A small image VQ-VAE, trained from scratch.
Model: encoder arch vit, encoder norm layernorm, encoder activation squared_relu, encoder width 160, decoder activation gelu, decoder widths [48, 96, 144].
Training: muon at rate 0.0068, 7800 steps, batches of 192.
Rows from block 1 of the decoder, named by matrix and row number. Rows with one number belong to one channel. Each number is 500 + 50 x the weight over the matrix's rms, rounded and kept within 0 to 999. All counts start at 0. Numbers have three digits each.
# convs0: first 3x3 conv (decoder.mid.1.convs.0.weight, 144x144x3x3), inputs 96-101, a 3x3 kernel for each
# convs1: second 3x3 conv (decoder.mid.1.convs.1.weight, 144x144x3x3, transposed), outputs 96-101, a 3x3 kernel for each
convs0.42:480404434497537517474524537493496475480594420471385425506438482481357532507528486481468455530592510521473463502473487467585490493486489467500510496582485527477524
convs0.43:484535483540517500526471522489523538547369496527462503538527507506592506498388543583512525452515463546496517551558532513492447564485493486501501457424469552498485
convs0.44:520475498452394476496487509438466446485489541475470458483547504478503401521505476493494486447499499473466545490471501487502486516498499418432415435400402384444445
convs0.45:494564575558437547491479520484542607517628520528616575465514500620435496541538479557486548426445448486504505560556521575515537553558524490517529485525502514440503
convs0.46:510505513495635503556569521486444500470408446519459495458699486600557453509522540502496497544501496512481488510526524490399455484479487502457504508505517542549548
convs0.47:483478477495600562488479502505509501565470436547527450420354433435729378479368428484426428480508498488520501532476499452391440480468526477552539475734550516501517
convs0.48:421359412416589492476455439522548566474868527521550580531457515523543498504492503494453544452484478470461558428545517461531512477496524503421468525856520491470559
convs0.49:559607533611551504608656592488483523514620483444523471444641536673475504492546577560609529529551595503520497455463513500437500486472539518509563556586531498592511
convs0.50:531502473545522529463514538516522576516414554547542520502501519457513567496521455543549520611557533523559601559519503484500514456453478547535459506487589478545530
convs0.51:570513532450432559453484520541585546454568592469418478537626512392501528447509488568597534524521517551528511488459436464537513503526555525593524494513497511508524
convs0.52:467417473469502491488488495495425457412526434506468466549452444510394488481533539505475452488522516488493546485493494542518544538515572425492511497544449513409468
convs0.53:510494527539359506580509483589548503520599497494458464536468496454315541513515601501432436552446366561420410464506487541453551606596512431474505551450499577453501
convs0.54:503484463536591518519565522503387574508374502549584563499445545548655487482549468437422528442513554493501567497535469491551509475503502523530568587521528505504525
convs0.55:477528519432470500461523496514502449512358477535459446519557521480526490532483495539527498511331560534558591496502450538475479514507562529582530473644489502477479
convs0.56:400492465518464501500457455450588497553446500462433488495413496531500465540511475530369475505526546607610532477419444514508469539551502472609492545459418538520494
convs0.57:547456495499665491493499512498507502537540389552482503461403477476740511446446484492486482509481635471403476464510503565801564516479515506517505653508492467482517
convs0.58:520520571604403567535580579545581617566456539492615578492557487577372544563554552477531399438476446441527467549457531470519500515510509496463527472472538516532497
convs0.59:587540539478528500542514539533526549515493473510650517577439477642481479531418527625513504637495491566477501522500506483400515482523502550543513502455528486446502
convs0.60:565598507559391470522464466490509515515518528515593574634611575512510600563645582454496463545478453469528475452501475478530399547492344483490447538588583532530524
convs0.61:508495501515576546499558582483377458514517461526537508546498529483576508479525542553548455517492479478477536490496515506538535455552595484451547480493502455503530
convs0.62:485512494423510465498470522511491496500582488485582510460440504475610531534407459461501463418529458446435457578495515455453531511486536560580552448554504464506549
convs0.63:497419506508520523509512494488436447480523526514442491511447588499547547555560471497481456538510475503538476539451543475456612592593596425410460460454535482421467
convs0.64:511558539588550486522474505545557545541469490564540500555506528563565508528516481441578431579630560419521502459515526533595494502510513486516517531512508523503441
convs0.65:470453470493576451516537486488468492436607437448486489490485496550480518463489462501499559539520568496502580461480418518564429465424355458522516514496505517516506
convs0.66:467515513546632510455510498506541482468493526521551479506532494519782560461385536540431475511306516486406508466443478437449583457470492473493516456700543432484500
convs0.67:427423454518602515519565486490599478466525377451408446443456446523688473504482519478481541537517554500476478503513512524550614509515566477504520496599506523497529
convs0.68:509456506415491483463537483478454482426341456498435479506531460567418461546514591441465444465470425400383404481530550491624508500551536517432545451566518555541489
convs0.69:491476462480438470468442436431443477472398475452416492489470484462469451480477504507455453545487474495507481480481480471462466509482510519499506457496501510511524
convs0.70:570498481471744653517465515455584442558608552450442493512467491365541492474503491402438500386381462412387488511504516519456603474484462538529558575627539515541509
convs0.71:478531483400433439468479435507465499524347454499535446533515494494568529487502536492491477485431478484533473491470489512515496497504505471440501463711521499599530
convs0.72:519539546530438514495493493481477502535523466516594573507392476503290566591509471496509460526466500448523511498501478553622380514487399541475496521367522511480471
convs0.73:516490486533499483532496471509525473555425465544534496525522477546377499522514515564553560544542497541536508488511474536562463505541488496515510577515502479468418
convs0.74:491516591451554521475605609521519472593496534534458486502572540473547499499503447563487510539501459529601549544458509545494387554489480516435479507534513531514505
convs0.75:632662576520630584522522544492479459456384380480535568580534519549538642529575492619586491570499529519554472548579500579605553572569525566554513436547581462400481
convs0.76:464437486375548433442422478462525499481643437501494457446452414491410356509418490546517537515524543520461566446478508466401530492543581499430441507475482484444490
convs0.77:539506567515610572574598615497535513460417484501517528492344480464296560530596523649600642507550646565537548544456477591648561548552525460364512621529461576587507
convs0.78:611541498468490459486485495555551530527500527503511546546538479518622461526502602498531511499412490478417455488485512452424488468442443513524542506500439458538429
convs0.79:478517500478460462466489435511500520480507493512528535569460472565332450411493476524527478486420507507470520490544500486573515511479499493437458507494448505481496
convs0.80:506419597621550503543474473531462478382526468526565483515469530666594467477520508500540499566327576504494484480488508520531514550451508462437556496526456502534488
convs0.81:492567574489549567521530578433474408436504575428563440711571457558402516559489479457509538411468534497482485505535542492523522517525555500524507545576538530563530
convs0.82:590508580622532541585534534534464506485392477538575561551422609557563693527561545475447505539556558533526525508502496570635583506436458561568549540673598507484551
convs0.83:465413459473538462475508465488489458464521504489473464404498494491184378421447518453497467413523461494518483485530487437500491500498505584557589514424499552546576
convs0.84:472502517445472496470448438529515498590410470507453501513461470479558547367533486563447573454494524548555563536514481555471499522492495472489507414496553463446520
convs0.85:509498489478357500456525494492474523525557490572458408487544540494470465424544502531493453486437490532485466495560484425453534515560550494530518497528489480529493
convs0.86:534505521518511485516482489481496500464506476466483499549514538586571572513521504503528477512478497511516519508539557536526540527531535471484496495472490496478484
convs0.87:542534461484412493419388453516623519521459476484350425608485624512484527498561481541559564503555493542534621504500459507505483480547477618537501515454591471444548
convs0.88:535487527526616519511490459467482506541663457458432468495480414449443444480446496548516610537455517495471541477493495539484541523506507498479452554616478604512492
convs0.89:498424461456442484468404422445404365463418399515578447515493507506463590623564513502534543568652480549507469517535498562618566571599580463454490546483475513501472
convs0.90:520527477489490470557514493414426472458603485443494455483541449576597462506450474532517518518590507503481495567477523441461527499501503518464530468451472521496436
convs0.91:520531474591461479515507465445514536598501595488497507491629489582561507513514473508442515512548503463533490503492480454478440475440482482586505598450568507550507
convs0.92:531604533498492519501514533508539520419564578459511509507542486421456435553513504505377508545571588486539585512477486531508484502526479449475452486586489524463511
convs0.93:489522505410423481489466490571584494540514492506527529407533557464451472485502522449403499445473489488419514464492508472426492508485523534519497460459532492409504
convs0.94:425476415474476475451424493467410472583437447414400464476469468560485556478479506458474484479443517475496449568510521507487510541493473483456441549642462505511482
convs1.42:546613521545496551537557533485448503480560475568488468518442450437596477514552414509437500541286457459468489484454500465440482483456469431417529477487531374508466
convs1.43:488500491472505553417364454503418519531526547483482485491532493463546482475491505429505422524510450459465407550538520515572511466461492513529410499586551559576554
convs1.44:508498480444491437513487482532529568518417467506510492389407468478546511481482468476498531492476473502474489535581512445613581477538493519500526549550502511500503
convs1.45:528533563525473537553526523469487544493547533483546553502533481547573390465489450491485520517437465479465505444462480394548440501486477537496508465374499580506543
convs1.46:509453468448374521513399517417497488520507490485428572472541525460392542377419514529535502513447462487415488546454534573574601569460482528463412437609546547599520
convs1.47:509593470535603450566549519567466461562288606434514460550522431501560443501535474531498496674588397474563427638525550663534458590538551579576529461476529521435573
convs1.48:557599561486323597578470540466284412381397501496419451509506541475576490528463479465383458458410369490390460485407557435443529466555562460401434456312509450393410
convs1.49:522540507490522479513425541489472491481536470473490470480508546428411454538502537585492494609520488537494506509473495474458397494464509536534494497400546522456511
convs1.50:519514511499486532562530497513446522503524534489512471430416434488511522494505487480435484527369451501499495496483454453593487473460465398408467459496430500506457
convs1.51:552484542502315427497502518508539495492562488441405477520560573503520572493500606498517550459478499501449478518466438502479454549460482546488444600443484525460513
convs1.52:490514497456401591535574581474509425430440355472453470425384413441447359517449439431532498455508529522520519459446469508358395501509431502554504513549476516484428
convs1.53:459451477483457514541667560493444503511402518472436520547569501508543455497466472432569493503533448499413480458484554443520496512505524418500500418499510522506498
convs1.54:507526556535491530507462524456473475477584507471546569503460497502478498470483450512517463503516472447459504537482468501478506504412347496501528475527492501465432
convs1.55:563536513480418460532407512505486492572532484525486474441394476458471398473482453502486493508448479535513494540553496450378438533467513483461472468501509378403470
convs1.56:506577506518487456520440507473465490463483491421537514515510480441505489481458490504463431495474449539505440520513482486439462440562427545567501521523474544535498
convs1.57:491543529456452472475532533619537553619672518541460509466389548569548622530597526440542502393502468495476518493530512523617460418474479588576602558641494504593525
convs1.58:491478504353462500480417484416606456549401445466548468497432523462509522553499535446466458476494519508474499503503503500545551530479524467487490457596502510429464
convs1.59:498453473459474508487484518408479489411572459459490419488546492559590478533497522518554486451471492529481457446501522482518547463548558512521505500535496484508521
convs1.60:544588532467302455533527450481322560498518496450529515443381504440779506453456421504487432424178478506520468508577556538481554548629549440496514482696435450352506
convs1.61:493416453505406528488536547422544459454569502456558561555428468510509488574493508481473483570444423488488476450428525489430511492489501457498581434470595516505508
convs1.62:532507487500623524505436465562499507494482536514488520491510516492378534547499498523515523487457479445476513539528541484616511548572503487449543491404517483509535
convs1.63:510498579548513527510480545492465477509542418529496461579505469519416510545550545488459457488524472544547513520502488514487492538542536507438481468598497516525502
convs1.64:542456519428361460461444501440457460486528420503452508491419493448478492480456471472521489420369471486384467525463516503541496490472518469517547407528482519521528
convs1.65:472560542560398574586441562478523501531516385520545494518432563517342507498584534603592635523450449489428486561531553568442439588440358465494492393587545487482439
convs1.66:498430454540448432562502554575527580540467531491484592488566473534553400502489514456490519500579510485489459479453459497299460468446514493465534374353489512439477
convs1.67:516548545505453569555538582486419509453597523417471512499580524460504521491471515495429473490384483484511499539518533535548534508502498429523516549566568578608529
convs1.68:481509542601460582527519550543587523586553570500617505478579533444495395491396470470587507520627461501494544516447499504601487524413476535610517516444543591579559
convs1.69:490511518504567512541497515451502495453496517447469471497539492554598511445492434519486492500467467497479500482474493449560478458473485454515443542559478515570476
convs1.70:534453476376385526485490483478478470505568486427462371492501554501498510443526487527588579508406484472503495590503558533540500565481535506507513468470526534473507
convs1.71:555547486550447596525418536487373571550482495559544538433532464476509413499452475358420473468514437458480434572524613559343524579547553542402464512290465496508551
convs1.72:515533518490498504464410458427536501422485498547478458518521478403486425465537520503530499482621469503542462402461468547686500473504515536590512509583504510586523
convs1.73:527461518483484551487521493499507489566534485500521512521533586492538515527520564541485514485443468496487497517510510573538531502495506538499483497520476553488552
convs1.74:517468482497476561472534555478501521482510501454484456486493561507490528494546466513478519455534511475505459511521481475496523512456526507517515452526499474465468
convs1.75:445368432536430480474444506472517537478585485502503492525521505539593545545529496470472523445511518476474484501410459469476476552481472480544508526413537531511512
convs1.76:416486506486325462479483482578463534508578478552403465508555500582480504461492493511517494561541471496427469485539533551547535546529554537520500409537429504553481
convs1.77:512535500456554476491703558423411484413473516435442488500428545571577513524497491522553500493423448473442468534555525439472498538511418433363487410513415460418494
convs1.78:515459454546458501536460444516443514490507484506497471541613514533489465570476521566538484499539416477501496553427543423402476464494536576534410552524547473422510
convs1.79:542559498554558456507480454505519489446456513441493537545534499519490481450436500572570508601559516505536441512501525473431512465483510525500453481462502550551472
convs1.80:494456500528470495440541489531596531530528507459520496524516484636486474470582514444465497425498472430422465517507506500464393493486468506559541548443607510512462
convs1.81:524505512489466522446479520543553506562548519458520540453460515479520474450512461499566542512499521498509503471477503548521470537474444494543471465525503481435475
convs1.82:472469518480424496549626499525519481433340441543646503498399466493550487500508451491568536509512523581603567498551548372453505497527571463523514573459528553442453
convs1.83:488516570596555595547600501476469461438482477502477440509457458521513493487602535486528478557508513504501473496511584461562545475436526471543437441573498488488552
convs1.84:501533530547599555490443522543491504486495450557513515509444510427448441507501482554533475584469616561533602475394451501478509480521513487587612503541557547465506
convs1.85:529442497482497479496513443575538514487468516468380483503486570496521497485511559513528535493526505578526519519452541482561553521543578471489482530538485481529475
convs1.86:481478422471493447463476448523539484542553509556558489508533527520514516525535521503494442502516482492516494509548524508511508531511537515502520508557538525528507
convs1.87:483547509389484503549553501498496504497485504458445477530449496531544474511521536528556510474502490513552545502531478490482472543553509554525531505464514520497486
convs1.88:466542545502304469530482489516494536498606451487517486566502561530525619535517557493446508500482410486457500534488528552530498539554542426401464465345525490437475
convs1.89:550477527494547516545489496471491496561538483514526462443506482435484485487456499471403467511464482471512520444515535400491521533488493605547528544482474526524549
convs1.90:503514543490547570476498491526584501572528487487518482542553455487528531506485536556585625634624576515498525449509477517650560475580528576578556482525518566557545
convs1.91:549464517478484499568512509458519534507479448477471486534493460562483509514463529512489519506546526475490555501515510507506539545483553528452491516505486526493558
convs1.92:529558507503468543516474487571523520596542571589506563494488528450488492502422531516490512498447444538552537498554513471508424549477506482406493493450467519501586
convs1.93:501527439463486459484438473466502509487438527496457429493514446520485487475484434421498521449476471460514489537499479471502489517534556529489461553542475548532489
convs1.94:494476442521537458545428481494484486497529488552513528462463448444381469465482520549518501530586528500527510560501511541537513545507545472509488489434439500518525